config.toml
arch = "vit"
model = "masked image model"
dataset = "rendered solids tumbling over patterned floors"
train_examples = 195000
image_size = 64
crop_scale_min = 0.8
horizontal_flip = false
translate = 0.06
method = "simmim"
mask_ratio = 0.75
loss = "l1"
norm = "rmsnorm"
norm_position = "pre"
activation = "swiglu"
mlp_ratio = 3
head_dim = 64
fused_qkv = true
bias = "all"
qk_norm = false
parallel_block = false
inner_norm = false
patch_size = [8, 8]
conv_stem = false
layers = 16
width = 192
positions = "learned"
init = "torch_default"
residual_init = "none"
optimizer = "adamw"
lr = 0.0021
beta1 = 0.8
beta2 = 0.98
eps = 1e-08
grad_clip = 3.0
steps = 8200
batch_size = 192
epochs = 8.1
lr_schedule = "linear"
final_lr_fraction = 0.1
warmup_steps = 240
weight_decay = 0.2
Rows from block 7, named by matrix and row number. Rows with one number belong to one neuron. Each number is 500 + 40 x the weight over the matrix's rms, rounded and kept within 0 to 999. All counts start at 0. Numbers have three digits each.
# gate: MLP gate (model.blocks.7.mlp.gate.weight, 576x192), inputs 96-191
# fc1: MLP up (model.blocks.7.mlp.fc1.weight, 576x192), inputs 96-191
# fc2: MLP down (model.blocks.7.mlp.fc2.weight, 192x576, transposed), outputs 96-191
gate.439:495501491486544538558509504495532498482473507558544505549481483474437521476493471545445515560491533468533492474528534539442506504492498535565586475564460501499539487516466483528521471509462500533526487495495484515560509476533509472445502503484530441453574513520538465516525539482502498542
gate.440:533454427558519503490430550511534581505490566483503506474487497415480463600520505447579539512563442395492495508504488539457545497495457505529471486485541501510528469503587520602496481540460452430473509475539556548498545438425454524449550482534609413558527465564526499493498465528503466554
gate.441:502502492541493522476532501507470492527506492483516506505452494485540482516558494588444500485487443485480511496516454457505560463521459530541468532521529545530558507488519501521475518497438524570505508483477498521507510510475458524516505492481494553508531563409512510469533481414506486515
gate.442:494503571532501544472567483527475511494428532454517513478397533476531470502424562442507554558472471494502504428527545582367586459468459504523569521510518459481526515533468511548460563421475497506419498474435489570612506492474513494471497545498487507500461485531395493548499552570581548522
gate.443:508540448507463489533505484511466504529523505483454497559485487518470529464498433486534525495523465490477509460467524512497493511481473488461487509471531520534474489520535502551471538536451516491475529496532478568533542509524470522508532437488535455521485464459482459429446529471537467519
gate.444:470466509456503514442563556513479484507541495530456501481486550589514408484520537471521503530500468500533531534510428496504479468446506521510503516504552488474555535504491538576510518506408510506500520489517420516412572524514442450521475507561503512541564458461489527502472572506497476472
gate.445:479558491491561467523438434547503400524477556436547546527349496470498416465448513453416548546519517504492585501518511567560554491498458508468616571561608593548509522513473540523497515560471528519535524429553514517542511495522539508506539505495535554436471469478428494534482479528560497510
gate.446:535469462529558511422455517454496515463520584436525527455503512424487493580572470450577453452527498391541462573445547545425457451512506487529446516534489531598566448475577529567502406541449476424502530581517504555485541474432444448406549482554529428563467471618548454551509437564498499578
gate.447:480535487434533472444461483535524460508479490597498501517393448468484490445506551489477464490500486490497568531553536494540586432448425502541596551460546501478466456508538481462538483511461414564494469429426434501555509499476504523376485513453527496481417531531591534484466505439470495466
gate.448:461512522536548528486543534501480431507458487567514540481417458518503535479525466454426571495474490498485504516541516518459519441528497504551506484516486531485486450522475477545527530484471478534542517481494482568568524452492523466502465500536595492462491444575487468539507500501506553506
gate.449:515453489471557482481530494495487523503554497479516508480438511512535508507520491490471461518424456474510495494478453510488471509525486502512519506491472481527519501511484496441470503577479486569519499522498491526489477508504499497505503528504466517511483459513507531496483464541549497492
gate.450:530509473492411491501515434476544530539545535558454489505557534542503507565473460550542469484462413461455531412465533504455528492521502485506530552564511538510530427506495493523484538524518633495443560515494470465493489533519485512499512454458489492440520466456481449579480471411551512496
gate.451:495521550466556427464524483483505552489497484519498511440549525505537480481545487533441500516516430495504441525493433480495433494532579508462492486481463550502475489573550562505522474428533523542502492493542389493509464449433508536479495464523546535531536486509455555499526496482475486445
gate.452:611533470586540558526469400521495566443571542472501438459506505537534526559468416467574446531525484487550482500432465456522544521460512494498458538461482465503521501466481486480482524526507558490510464470486528482408480487575484529513573520540546569533568442494470485572486561517559444518
gate.453:496483512474499526496504522500475493504519528496524528502537532450471500577517562494577431505469467531509569544562475578517490423433440491532515500504463475529465455483519491497456502535463516498450470467593499452476519515527451507523483554548521553466496465464390493565506544446511508520
gate.454:495511439484524471489457580538520483500533465463445485499498497459559492536508492468489498468565487467519526529564460517549533481497545535510520432478592504498537534570505487503474549567412457412465486456425477551462578551499479464466462459491526474508571493431542460543483572571473520509
gate.455:513525514514562472519464509482507510489494538497489521503490482473481500519473487463495542508502503513514526479488467550472512518498465532492534486511514496499529487501508474513527536550516380484487503520506489472494496519504535517527518480521540504457427486509464514504527494509498466514
gate.456:530461454518520499490424589555499479503519511494562501449481438494505492480499489534496506520514545486516481470516466480555466503486509479410491539485507483504519516520559479542478464538519462524474478430536507494565498475525547492501520517547473512538576459548494498520472514528518439545
gate.457:476481483499579554443447506508515445496546518504548547486473502493445436469445518507511509433532501452490559459516522507521474490496437518574522517455504542599513545547475494463538454524540567561520488484484610530432524469514513509506521495445531570471490494545536596509488568517485471492
gate.458:500500484505574475527510554541526493530466526488522485474497520486427437510528513525451523579467457543474444490501453497519437527490503546492533467500487482553526493461438529473490481522512514492475532459494518477422490439477488515507508516484526485485505480524485502513534492555543461515
gate.459:505521517511554505453421550504465445488607480468543551506498481475483566545470486556534495489527516512521502483518406455482488496475511502545518519495506513518457545515456515514584402563518438471470448455507517448526474523414544508453489507523505507489533534502547490550529526555449487510
gate.460:506461506557618552472512544495461439506512491495466552426528465548589571496476478602489528417505457431492530450504471404468528622469487521475490524556420452574438535554563451449533557479492507511515500489507544564562514452483515514543511499468545517515593501490499428545596492591540515542
gate.461:488510512503484516493539544498561586490479511600526510499494505472544483497523514475457522476488462509518489503474522567449490493550462516487547480479435540460521485523547461477525525505546512548543478506567432479522460495433500505478508441518494511497458503576497563452496496455481479467
gate.462:512537392580498544506381480528486475499525523519512506492516439459488436572484496577494422451511484502487502570481483501552577464488439570498431531567565505535481513536610506530457458563571539511500527450523588466461522477520475492446536528333493540512489527475534578595576464452568521564
gate.463:518512508440462520561546490508541548495501531529550491468543502544465445456428486544507571489532484471504450467474468504472534508467529474543507539525468466486540546413449517483513505521505558498507515478521575454484552518542479514471521522544503472484531487476529503487535460499487505488
gate.464:455517482478615470472395555534488537486471483529582547472536442431480484455485492516449503469519525555507498494608553589539486433511531587534526549530493487591454495467493513459460522569531487506480486442516556556473477422554567448475422481475479646481526433551374395484500556471538497512
gate.465:500511485480548482456487534495446477460507510645553530552556391494420455425542466500529565409565577511560492499516446495547469502473601469546503437418552597518480526520548496562564408526444441587493426481493521418448484503526562462540532521571511494571528495567540496449434500450405479561
gate.466:491529512476520555532498490528541568517543504507564496549549511492485468509516540437508508491545501563499452474519426482479457529499499517491515488505499508470519530474548518493482543529477494536483480476512517524449510531544562519439503558490460534447480515552519536494533488470516515510
gate.467:481501493505519490488429462506524515508490530542566492513439470450487499491467534526461483461492507479492530542505548444532536441494488558464458535485501495500518475489544506509479520487466488484540509471497473485488527493513450511520479471480501519496494536479474574532481604527481485503
gate.468:509510522463486437513489480496552599482490489523440444476446537516478498467428498455502450493502585530500431530475477517514583422507518510554582474415453407496572563459543514500445407552464482479491517528406499527461506523473490520511533484553477551493513482444576436515528494451439488508
gate.469:485524504471480557544494500488481500494519503549502478551465529487504427557547513471494539559500481491525508515489492532530495481523470523440554560511473545536569553543497519518454488531501526555515472503488505561443416521482481489471502516525527484460484507475452472501533559472507528484
gate.470:493379561556518576509507458497421478514459479535513520492486544468478434530479553561505456456479540497526484497500567539457485541490553478537468486607497499522417445531471511559494478488551451478470455505510495511492468491518492470470561512497533522448493462475517564538453391521387501508
gate.471:491460514489505569587489472535478537487590494552528490563558512481512472535454545502446443443522484487514523467485532597473446488548576488541520454521418467495504478435527534441546500503539500489516461478551496441505501483469499531452512540420445522475554527489547523475529502479437508458
gate.472:517413496548453550577470464495524475518497525478448508487495522521532519534478490556494457459499490491494487535481508476454556487483433514497532488478544484526454509449562438538507543527541492472504497495504517474555501485461491494500509483499508524505464520451503497507489507475518525512
gate.473:519520551567491536430511453482539523517505496538483489488506478446476494532508525446461479540455497467478418516464469445473478528534503542531438537462520473557519497499562486534447475437472530475491503488487490538441487512521447519534541491514516524511517544461519510510439388486443510499
gate.474:503466509464546545476509525519517543488530440528481474540461516535477490553502485477522508463497464508510558494494516468522428582494484447453563547470384503550429551478527551479545452481493437579502484478438472431437449498558525529517520555564526471487491485506489495486455564480455475425
gate.475:507473486508477544451458412547513458496476461429471477524567484543465585485436522621519536467565467482501475474498450434573529530534489474464497495490486524512489525485486516405494540534539497476545509443485510514446461474510504537549523535482488508496491492495485516486543435493483444425
gate.476:469532514496499498413465572505545435533510516533554480551466421512491500502609516492455510596428447422461507589518541562499553513506492595547495581484562496474494505513538472520441536432444521496532548475449571536511570511505457519444479525501493533510491507514467524564518564578481484515
gate.477:516476515508487485473538498511549562505467523473529485483525479498491475503502473489498505457469448522500487491494466514495523501491441531510519513531529514497523499553510489527454516473503517468513507506514514505489485496503495517508522498432473515501489497467490546497510502495504504513
gate.478:536542527468438447463540464516510531521544523539594485530529558508478451570484608526503509471496473509502495490481457571468495456464495510528522500509501439458569457504482514519460523524475498452447503486518511469434528521522496523507486480560500504459522535424429498519489485481471480506
gate.479:527596464473526547479476554522505493487486555449496473578478492519437532474522546523534548488534451516491518554518556481520551448521474529457535451472537519532541545445496502487441519486485456519478512506536480517443491509477493491502488436466482501474452527462493549490592510523458496533
gate.480:500462506454425546551474466511480430495550457605459494575504469521518462525479541549500521541454429483511451575513435496481502546501537525555564526519488527524528476500505470531533507554477598458519505480429496436507493477469461487475538478463564517476518503481413534483489536557531522479
gate.481:469488475496488519489439496497514558502471487552486451524428452472515458435541599527435469524493535550487433436523497510479503455530504549504552539500471422464534449474489497563433569578493536448533524465525498478523464482507470497501475493488521534543516502504483469512473626524510511520
gate.482:505491469474542456501446442556508489510541465501494471468464482500514450517486559537580437409518460529491450472521551454439483421506467536417488558510494503568480509542534517509481528507508518506460500453494501505552468470511446504485464459430489494545511490518564446497463554483462481475
fc1.439:505561484487455410465549478502556486524505505483451480520519511450505463405531473539564504474520534550476479552504551461502476534521561484470533478462458482559481458508449430495517530547510532524505494518517539398495493467529476531514556553538496550516532484524552484464486561459508538508
fc1.440:479478624404509522489563473489492498527519428541500501489445575492539514493463536552469377493403484559464541480508541519535472473483524473479555529484453544441441489449414527505549487522512538577499531503441443483543454584552526505489459496501419634485439528503437519522523618475486536477
fc1.441:509472505546482494426466529481439482503473475467505504548543509510550473515435522491436488450522518547500530524522405545487579555538487486435490496506544540469481490535538514506520542586486482433544480497462461492448496452495499487415471542413469503480548537468543495524447514504519522488
fc1.442:458540463501541533434446587513553417483554507420474551463639457451426547471513586595511505521576482476478532452548542452449417493536584498546465573537572497516455479485522506507466550550548533488496519476556511504535505397438530502497481480460517489518537508510471513499590427556408510516
fc1.443:453483473493434509523486506482528505493515470405494472525457531465521505530521472534467451485438529512503461516466552519501537508475531487519559482498506471529482491529435489533467487550519554488530526521515552551504462544498477490476482508458512517500575485491488446537472454544524496486
fc1.444:500455487496486542481542561517543459527466512490443534479432510528487469478520504472458511521521461464494497578526497438490510459478454510484505508468604488476490505570488496550463525486438490506537511460487498494453533507501470497586492528517482500556579491566526547539500499411529487466
fc1.445:473489553489657455477516452520478489478489527371411537509416520585436513431473433570539506509557509452514581499515515546563562510544445468494512575454545496559447440519446485476568457564480532542516500524487456450504509501566494500548542469539539524481527435516553455509464516514526511475
fc1.446:504512541419438498485533453502554497505476488547454477499460474598459497455453540585554456512456490560502511409553551528582488535459512457499552541493548526384416513501459489562562453437534538553434507474430456364522495541617579498469458553466425566454438512514455452481556584469529509437
fc1.447:496457518505565478518490495473466577504525532431497482496554505475572438572607443423559500505489523500481452573508548573471494545489503519423528491535455583468591485535538501506405516545435483499479521500457558476475494487477441529496544493512468451420482480617496494505527507544622507527
fc1.448:455461483494495567556504506523504500496467496551458505486447521559527441557451550497560478441516516497497536469542487423450514506460527532522493446509520478504516470472479493541472500519510498484476495466538485497498523505566485485512524467447536513512511449503512501502483571483532520542
fc1.449:507567494497489464481508572495522468507472512514526480485455489510550492456511528476497517494488447514492491517489580504482455489477522473468573464479565509500500520518484455487451523485489469443500510495518509544536493493558479522459493459472469534479527442540513475481494459449498534492
fc1.450:479489498465484482484500391507469472552510485486511526528541538501481570620433487634514530491502475518456508453529521519478524536549512484472576552619467458527518436482509485561483513574512579507423529472507426476505442504473489502489471519442517523413538526503456501541510508435527533475
fc1.451:525514507416559447388460504515478525487529527537519524460470522496466473500478537506506624345510452485482554550488487437518561424495521530460480452475510513521491548549456535459481501519468475598482525486493468500487460515468553557524517454553572457517453505484495509514510628440470495494
fc1.452:514523484479551554468530527520529481503488548446517455515438498493459499512526595497470499441465559518487502470501477520501559461471411519488504495518580506463501497541551516495473463489483532435475512483533464535563550599450550486483511521552537447540547511534540476547521545535504516514
fc1.453:482572516500473504507519543520477457502504520453435509591486452560526489413511526517497509538459533504439511521467504470474398555526566452509586556451561538506441433492502507490506471581557511471476542490503541423450480499495540507479492514485508459575523534458488477510495451554492516489
fc1.454:503527419511505529519508459491498510520482525520480550550505463508487550512548551544543464518489441491491471445494489469494533517505524492548457543500505477572504446527491460425450538527576526551478499509506530404563477502527488495503507557423492537492500503417525514510517492522579445506
fc1.455:474461477511462530513456486539468488506525468494525500502537463423459475464492501526465479489507495489503470526516531497504446486487517427484497542500478508497503462461520492521496469487528521525517493491487433469503553444529474490495517524425504515483508483539506512507480509532498528495
fc1.456:491506525512446486515567486498462476516516496492423488554536544519530554512492506559473433485500487508484498474494550559493528550548507508438543453472529517471498565517418480512519476496556557474482515488468452467490439521423463527536518510480482467487493542429456529522532543517524506464
fc1.457:481501517513558529424481583499504490519522560498513568476518512501455411482534412460480467531524458506499492519497425527509496513540567504558461525492514567593440545567508502451596505484563442570544514519428539498439505486522512526547507569450513537461427557500496551520502517556546500466
fc1.458:498518457506518525509418545506520516505457481522522470462533493494497495584459517467505504524581493478492479487527506609467501542503496459549513542552417455482483469565487433551473502521480482460509497478500497475506568462445495506458522544467522496477492418552508475491533456517554534506
fc1.459:480507552512481510459550596506455536520540485493508494483556527498494501447465468489553535542545535478472426455499435499447563532558457475498510481455463460456434530531467499529476429523537471534480518482422493594513440516493510523581534473500487527508471609524530516509488540545476483482
fc1.460:490456497494498468470461552489466481507483481567415532455521504581496479525428524496472529407516532516517556449503498455527439653502539511475516547519459451525490487541516480518565521526476507530505484542558548419612530399477551499482557544528564505493563510466476431522433500525538513551
fc1.461:500462481489505462498417500505494449548482487427553502507490468475544497540545553409527493503455524486466521486504489493453450469477452509465403548565518487510472483476545509543472489558498499437501499492478571522524513474526450498442496508468505534499501489457504412510454464488508506507
fc1.462:532455593454493459465546495498483477473474485480500464565472504491509540419564446400574543535515473464523396459485555497422482584481470509462544539426397505465541504416513447529529566418446485638453466517436475542508507564488559520527522448576545461486518522534536425469515492485484505517
fc1.463:510571511515509494563502497513537481493512485472510493440500532517463557476418429420527443555539493512525515483488475518504470443505521530523517459491475516515466527519508511529462435439483500491438495508541432456592485467449545486558522447472490501481461506463521514481497430514504492504
fc1.464:519495489486620421449386568504501563492492511486509468476518502456498541557505442480506458454516547572501439528547570551498485410497567584510537503469501518637438551464549514459488465598501459509439521495517551535501463494510489509504431477512432642461458503564384510560480468493611535491
fc1.465:523440505513411411545512508529473493493458472468513503609448549508499501564490425482428544507419483562557485561547528524418501541546471472429518490506451492497478459548472488504518526425530434563455462482491448534543468537506561457535433518468418414476465473536548522426502537506506489494
fc1.466:504466536456505474533559530489472512496507501552480523471527506553547523527485515524510491536492410490477557467518457491494545502465584432500507470496466478492463516441510480504531486481473529514480517494504488469477484501469538573489491506481451600459525527522505516506494549490501495482
fc1.467:509570497478431499524490538510536543491525489486473494541487488583500482528514478508533464553472469545493469506508534476485467488518532539510492556475501503561499517543541488506483517481481540501517493503500452485509467509507478504536468506496520509478482519401552498531524498494472493443
fc1.468:464508540488570592507495535514523438487547530459549550512556510471487502518522441489505479587457493477512496563542524567506499537503513502553505563543467461529571511419422510520472535613508493489513467477553544516507489474482465476406486583500509533426545489515439479505441547551496484475
fc1.469:492456482501475471484487538515562511492456475554490484496557500568481578521508521551558524527538469499489472500494543548476502575563454507503474511473471554520514516504472463572555433464507525486530508474478510463457459449506467500494526506545511463557559483438508466440479424465445482474
fc1.470:520394545591501577507503400485419483508467502500528489490554559466456452561509533558536500471490522467527560511451533594499525491464455488452448520577490490479483496487510495557486510508550405439466452502483479535413526505524535509491577437467522442434459464448426555569520401525454488517
fc1.471:528503449480464436444517462493527471522486486479528445582491481434476582447566414481502473481467520539496470492508529506541475530508472497489525550493575582474478428551475477515500527566537425499567493527428489495485484502461507465518497510543516503546549449524524435443446509485494529519
fc1.472:509495487501550484513508505504479542493475524517504494499493501494520541475477566521480491452455471508509540498490538507505539473473472487515505491505527509452538426487520482475440541487549469479492509500485482461562491493514469480456506534516444437532515482541491518503489500425556512546
fc1.473:474496473490524522535537533525503528484432543473472514514446497542473510490475488498567469524480495520499547459501470558535514503486498447475528488519514552438501563509513504530521470491548473481464502478499494409516505489491569484437467488474523472532476476577460466535539527487485496495
fc1.474:483564549481542500474626439493508521484562489508519485530528460536455496443463433570576559457546444486459468455442486554517441569542558496440557580517383521584500489461468509526565472491507507501516536511527476423440401490558447521451558520512518518448538461516464434476525539532479472435
fc1.475:484520493485500514419563495498519451562438503484484473446494492497439487435462475541502551473551555503430424451481605423519523479480429542508490563519504494504535533494501548453407526499514478459504585516536488519486451546486502526574507526516458487509474586419546523540411520467462430476
fc1.476:481450454470477541533524452577437469484490498481516572471509460461517505464481591428581481433565566555487531437582441473456480528476436505460526460519438559508548509493474519465540449483488467492433522439590479423564563502528564496491431502531525456511522470517519442489523464437448559523
fc1.477:494459518520529495479486464502518531520503477430495504467473497462531512509511506493456530524510512491480510519473472522536505514513479494482503518512513515531520493503496486524498481486488511510503520494462479528469522488503499501447481507487489476504564538493486546527488489517544516485
fc1.478:514523518529455581493536473517517494463441515474527474547479502513413550548512460509505505441457489516550513486562558471478510465450475483495473501534525427507506537523502516530521499544514509528491447476511433518488507511483493456507457496493452579525472538526513441544462494464478529496
fc1.479:492506508481474510474450462483474547479493536474501504512509476452460499457451503527543533411569477501529481470499497449469540451518521544580538463501554506485590490461496517488478517487534507525529447506504453564530454560470526464516528460487456563473515518526536508516554549530504529522
fc1.480:464493550493516424441594446516518443528469520501480530457501564481422582436504503474476450468480539538506521510533534530537537462521393534503528466464494443459471424470418505457495374430499524544496509481538443467511511480433508462508459511549462467526586474474574580514508434450470532491
fc1.481:510537498525474472446462515475548532524483523486448525455520427479503581434502456465520502522487520449483504539495537512546464542502547525513458521485472484520457496520552444559496506461507479469510516545491480475552504523527459531485487477541499454529468500431494438504531611417537512498
fc1.482:506482473455608457431423444508487444493524515518499500473434489445478507500561570530507506473501489495510492415530524487542463394506476498464551544517504546593489500547505522534510524516489496613488498505524446497513502526498504484491482484429513492467512515509498505532429536566472461475
fc2.439:487402453506499518495569482482499501499459472515413517469556531518516517483431508503551457504488545508496470463510433492567524464524451522489517515483494446460516504485441514525556564525521548461504486499582500527573521445461494501495537479458484495483542403522490515521506500399488497465
fc2.440:438404509517520512510527584483548542521550528538531490463441547422459485550560517374509617474501583457485544526504518567469504471513494475509493478517465512545489530418543480564457489588390468476487510499558554560514490472545470503444478537547547429486447411533509503487503549572496497543
fc2.441:542505481527519440492597535512491425502463478550507540513476480490540493480475514477515470456490522490494449505532427435508570503497417516512510469476542593501564533505510497553480536512507465553480487503440474525538479438412461511527548494435476521520573527497501481515466490419537527474
fc2.442:508469498513466417437510385504483504497454517518488533524398542521527481550385485594503495567556537502501476466545447513523531562500432497383493546493566431510484601515591496553489540518534549520483487474464461556539509485450496500546472529572598457491484460477440478507491464538486486527
fc2.443:513490502466540522524486506467485539490552486496484511500508511429507545540503491491450454469540483490507500474493561545533511500513587487533552453506460512508475496447490520427511472564525456490492509535560545468561471515485541507500465524518539505474505523461560460537519468389484509465
fc2.444:504480416534496489544479526519456509488530499468514475512492521509521551513512488534510548563531416460504520511474457512503589518530526487513434446496492423534475470500494492470485481525485611465498480518542490470514503460460491492497504536512493429517510550539602536486509448531471497481
fc2.445:563468454499471459531599507503490440504481535542494553557572512536501518528520486492458429574465486493488489423538511568405551511473481477569452508511528459427540450364477489463579438472529502620465507506457479483530555492521516501526456416477495459501375532507564382470478521519461483482
fc2.446:485426551487605478471496531479541541518550606499544481467435509398498517542629474379460555518424549456492510562444507545524508457515429493495505464492474502588593523504480489457474442553415380439505506518559542618519488456420455493457520482575555429495453491529505487518524457566494508553
fc2.447:515458516481516462450398441505549518498474532473457497519416517518569558493537523426463511541411540487515549593544539537508593461508509491553590442508467511464536505431432485520451470492487424512486510460468550505498551497504520490428522442494516459488506476585499533500450501508613514485
fc2.448:434500509554471502490459573528504514490521496546485512497422514459448498473569538464501521492540481451515481451527539508438470452563500505498515457514510498535484524470462466541551526542529561538501477467515502532545453452474500488531488516501511509485462452527507561463504524523482486563
fc2.449:548491512506538490518530507504548485505442485519486495562530479572506462490528502500436482470445474479493424511496494503485496497514498493528533464508544536505453523500495473506456503499478467484500503507517488465438501548479528501477487533482440444494497492543551451486557446523503488496
fc2.450:561430521525469531554497614481497560518463444504596447555450517433478518517510460431495561587489503529488493561476492565464591598481465465462525490517457494471426503518482503534533549446518474475497517524583549612551502549527552507486491509472544513511507538521524471498451472561529497493
fc2.451:535538471494426524523504536505471521476484507465579497528510514457444605513482435536522539389575479503525530490517463465536527538483489518469474545479486480502519522469530502504513520506498492577531486520479491488570502479539555495586482487508475522510542466589379463505478522531436502486
fc2.452:466556517463501508509523483427492467511490467505485519483510537586545517512466541508503558518523525511484495555550496479502567488510546504492542456521470475467490509500516506466509473468471502473498521564484439471455510511492497509425376480515514517505591472439547433512482572517520497457
fc2.453:467490523515450528474512456488490537494507516392444528471494497525514447489499609529480454561434504501518450558556542484427450496500524496470523557524551464581548482507493487502449572569490489496514473503535534442466500517389463492526482493569558537522530504527455478534504522499453494505
fc2.454:480495513504572506478514455483489507480474450498479500430562523500519579509518559544548510512548461491502521411509481412584478519464557546548467525487490497518511471425576493519468468529506479487481493519478444431629559504474464494436505431494417562494540502529485477517509510527485530474
fc2.455:457506490498540509479482561506551538479537494498478517493560521484475520515521492490497517390504461507500506489541476524483479520466468503458498508498487558534477519464500494514480573518497500489487501504493524474509549460492518493551478437517523459499464548540466520505501513453530520536
fc2.456:540483499493515379482468526461562452482532516525517515517444533517512493481560537519498496494559579472508545488473587465560451490528447524451497539455536481519533507497536484471517462572554522578524496516423475513483474533496525490515508529503490554525498505472510530507478521442498538558
fc2.457:505481538542469521495476523526438497535498554471480500499525507451461595498500449493494490523432476481468505559499488547483493534461517444551527513468530526420475461447535489572476488531547500455483516500451519471610507482455468525466557566513472446488470573540483528505523422424621523516
fc2.458:498527445504497522438517483483480512501516486491457517519483471468457474452554555477516426526513516504486526540497450571539473507507473441505520574506475563455508467493487517466451500536500530455532512511501488462498542491462453499470511529496537522541491473550490471528468563481525455478
fc2.459:510537514484486481434490486497484455489576508453497459518530565541494472485447456548536549484439494456518477477492554489457542554568528546466553553485455532469487598407544514513464489518484473517472487513486462483474475493524514508480475492506527456482466493464528457506590541434550522505
fc2.460:484487444461418496561490454531560481499506461575502464532476497497491536457503545441545479605495471488502479511542486566452486487472489471503507572505494511474536458448460503562510471548499556517480493481490489497509577502552423507360530468492460443460506541523563555494496478472491485509
fc2.461:466499527497543489429440463519532491506536446441556523520487490491523406481511545485512521554497507496502515476486430466472476528501457492470576487497410524514485545513497479454548475548483510448515508473494491515452447470423453492506503492527471534509556450412468471512513485519543490517
fc2.462:487506503479502544542461410487464427507507493481429516435456522531461513490505532583530402429543436477498432385540508469479526406470418591472500566482538467522476492512556502494387516529463571570489506502507460453485488513464502506472459503431491478512433481518506588505516516574547535505
fc2.463:463656485484556546426438450526490480498522503537477460528460450532522461507484577421480468462584518500503488464501533471450499424504493577473455520513436505517459490524519527454516463532488512530479501470472512463499482496522513520447474488477575513464486533542538515494470524552464523485
fc2.464:564479553535485461524591509500533523502497572523485496456509531581571542453447463439439510478425499474491473539484455496438565517484519422478464430470486487389448465475477510508539408473466518564476505511353503537542483566495485500532530467504452423513353508510625592490473457492511529453
fc2.465:472514455468528477470401402486540430478490535521511521433515466571550374490479513528548499543549545480520416565481350440508571551522475486457494462483553502496500541509572512540502460529547540456503473505452502505563469430483428485451499423504554485499468476462508462456539517464458502513
fc2.466:536561503492437477528530493516478480508528491525519538532474512510514515518492576519449476564550513458504555497509448566500448461504543472502536524500462480471497486415573504461542451546489476536453499447510475451507518519504517501484507517515527482456567576518509569537529530543525452503
fc2.467:520554522467475472510456471489461509491520499540488549510508504510482518462535481521448434539488446530494511501513483479533503452503486509502510480472561493502529496552521485426503474484507455550480507492525490522572519524519484502503489453493468472514522487525535516466516520528542468489
fc2.468:493438496492524572549526474536485507505517518430468520455467498522458472486462459481492512518552492522502467503493520454544468478480534453498493442513557458515535547398517502500495423415505517488481481457501427473508570461596561496484527460397440547494440573612528518473580505460439535467
fc2.469:519514513481468507480574574490471522499499518524461500491507518485547472505422518522532514463487484532516521539478465583480546555499535505516532516520488484533510504460557503513533499518506419402459483519546526529530539432508491506529470462505516510468501518503532418493522523457478491495
fc2.470:499451518502396456517492534497460550489479552495471522523534563571513497524501507562390532445448544497490564476539380576434476519503492453537460420516488490397518414451529493372459450544492550529468505513526466503527494539522490493531494483468488436463412467461594556486550494446550518506
fc2.471:466475470502492534517496564505538475486415489503487472518427501506543416433467470450554513582528523553497493510526404368583498455523439520443525538492593465594516487546483481538467561481535427472517507496468438542501528498478512520565476480499517499498474484482466488483445502541498550489
fc2.472:471415500511513510513539536519515465508529527498534519562554539460532456475495477450455464538475491506492496578551513518466543533493491469509508463476476544459482487459520498482496531495488463432483495482473547456476567454533480506502445456466481500480385539546513558499515469442480514518
fc2.473:488486520516498465524480580503529509496474558495460507455482567506539532489477509438563578561429514526491476508496461450475488519526473551452534507507525546591507518433490508542450521474489482448485507476452509537496520508526490494479553467511480508481543486570521547482541483556556507484
fc2.474:527610505516474457473490434517495528501465551606519476521494503442508516515417551596553559465571440492500519445466535505520483527488573504512480499468534495478476497411509488592496511518510463481487518490481450476541565505542509526473522482464561509516545506439461564501493463523461528505
fc2.475:501493515508520546525446501498525554515513459568508456485472508498515375525536539360469530587456592500490502581495480534461443553501544508492463464494496541481588528439516484573532452515447413486511515501549546451435516477529476483395512473534539379517453469533499476466491558541542505558
fc2.476:498554467555397526552493443481470533501516491460461423489469450386511470488465518418492433561484482447507520563548554546458508472522538487439480515504499549520509528458531498428393562598534560507512504512455558495479458458506519509488476488467569558487510535481395501527497459520571461543
fc2.477:487427487481534502488520510510485497498533476453480483505502464471472489539506546501495485466456502508506506471503539494473518515498475503479517543520445504519529528548529509479532519548490543401506483482472484490498491534519519481513524572485513482497487523516506434510542460486496488540
fc2.478:452460460485485520556457476524507473500479482513512456580462497565482543499573513502525509465488439499511485576546418435553489485490484515476549545483507478494522455490527510549466520467499517526489493522468470466612539492525512503454524466455463434461466543484522532507476577506441508495
fc2.479:485409445517584501491484537504510557488518504478509522474505480495477515465526499462492510475508538522505495436473552555502435434485525447497462503542559525484532458486433498514429508573511510517483496511528488524518474514495428485408515537513481475523525422475479492484475456512502468552
fc2.480:484459513530505487574553505438485538528492514568500522514487512498519465464450499490492489486523546500479519607548430509508549493518505491508449359498518478480476488454485504509483445433501510493432518529501565461489478479579510512553493459479474483472418505492594499484534525549452484486
fc2.481:505492510505436505496525480526483488505488507440478525461501571537520513473474460548516507480508495488505465488479497564409573595532605500458507423486496515457490511499568509512482443503553494539494481486482494474576464524479477492523490543522550421517462484495564504510490531412499520480
fc2.482:458511487471428525525492482539465489502523480517495479475483553527491408485480504559532487420539448477500514504450512508477525464493502516601528458489552524442491512433553507406459480453460598467501492480553506509545519442514511504445555462482463548452541522421500557488534508456423497525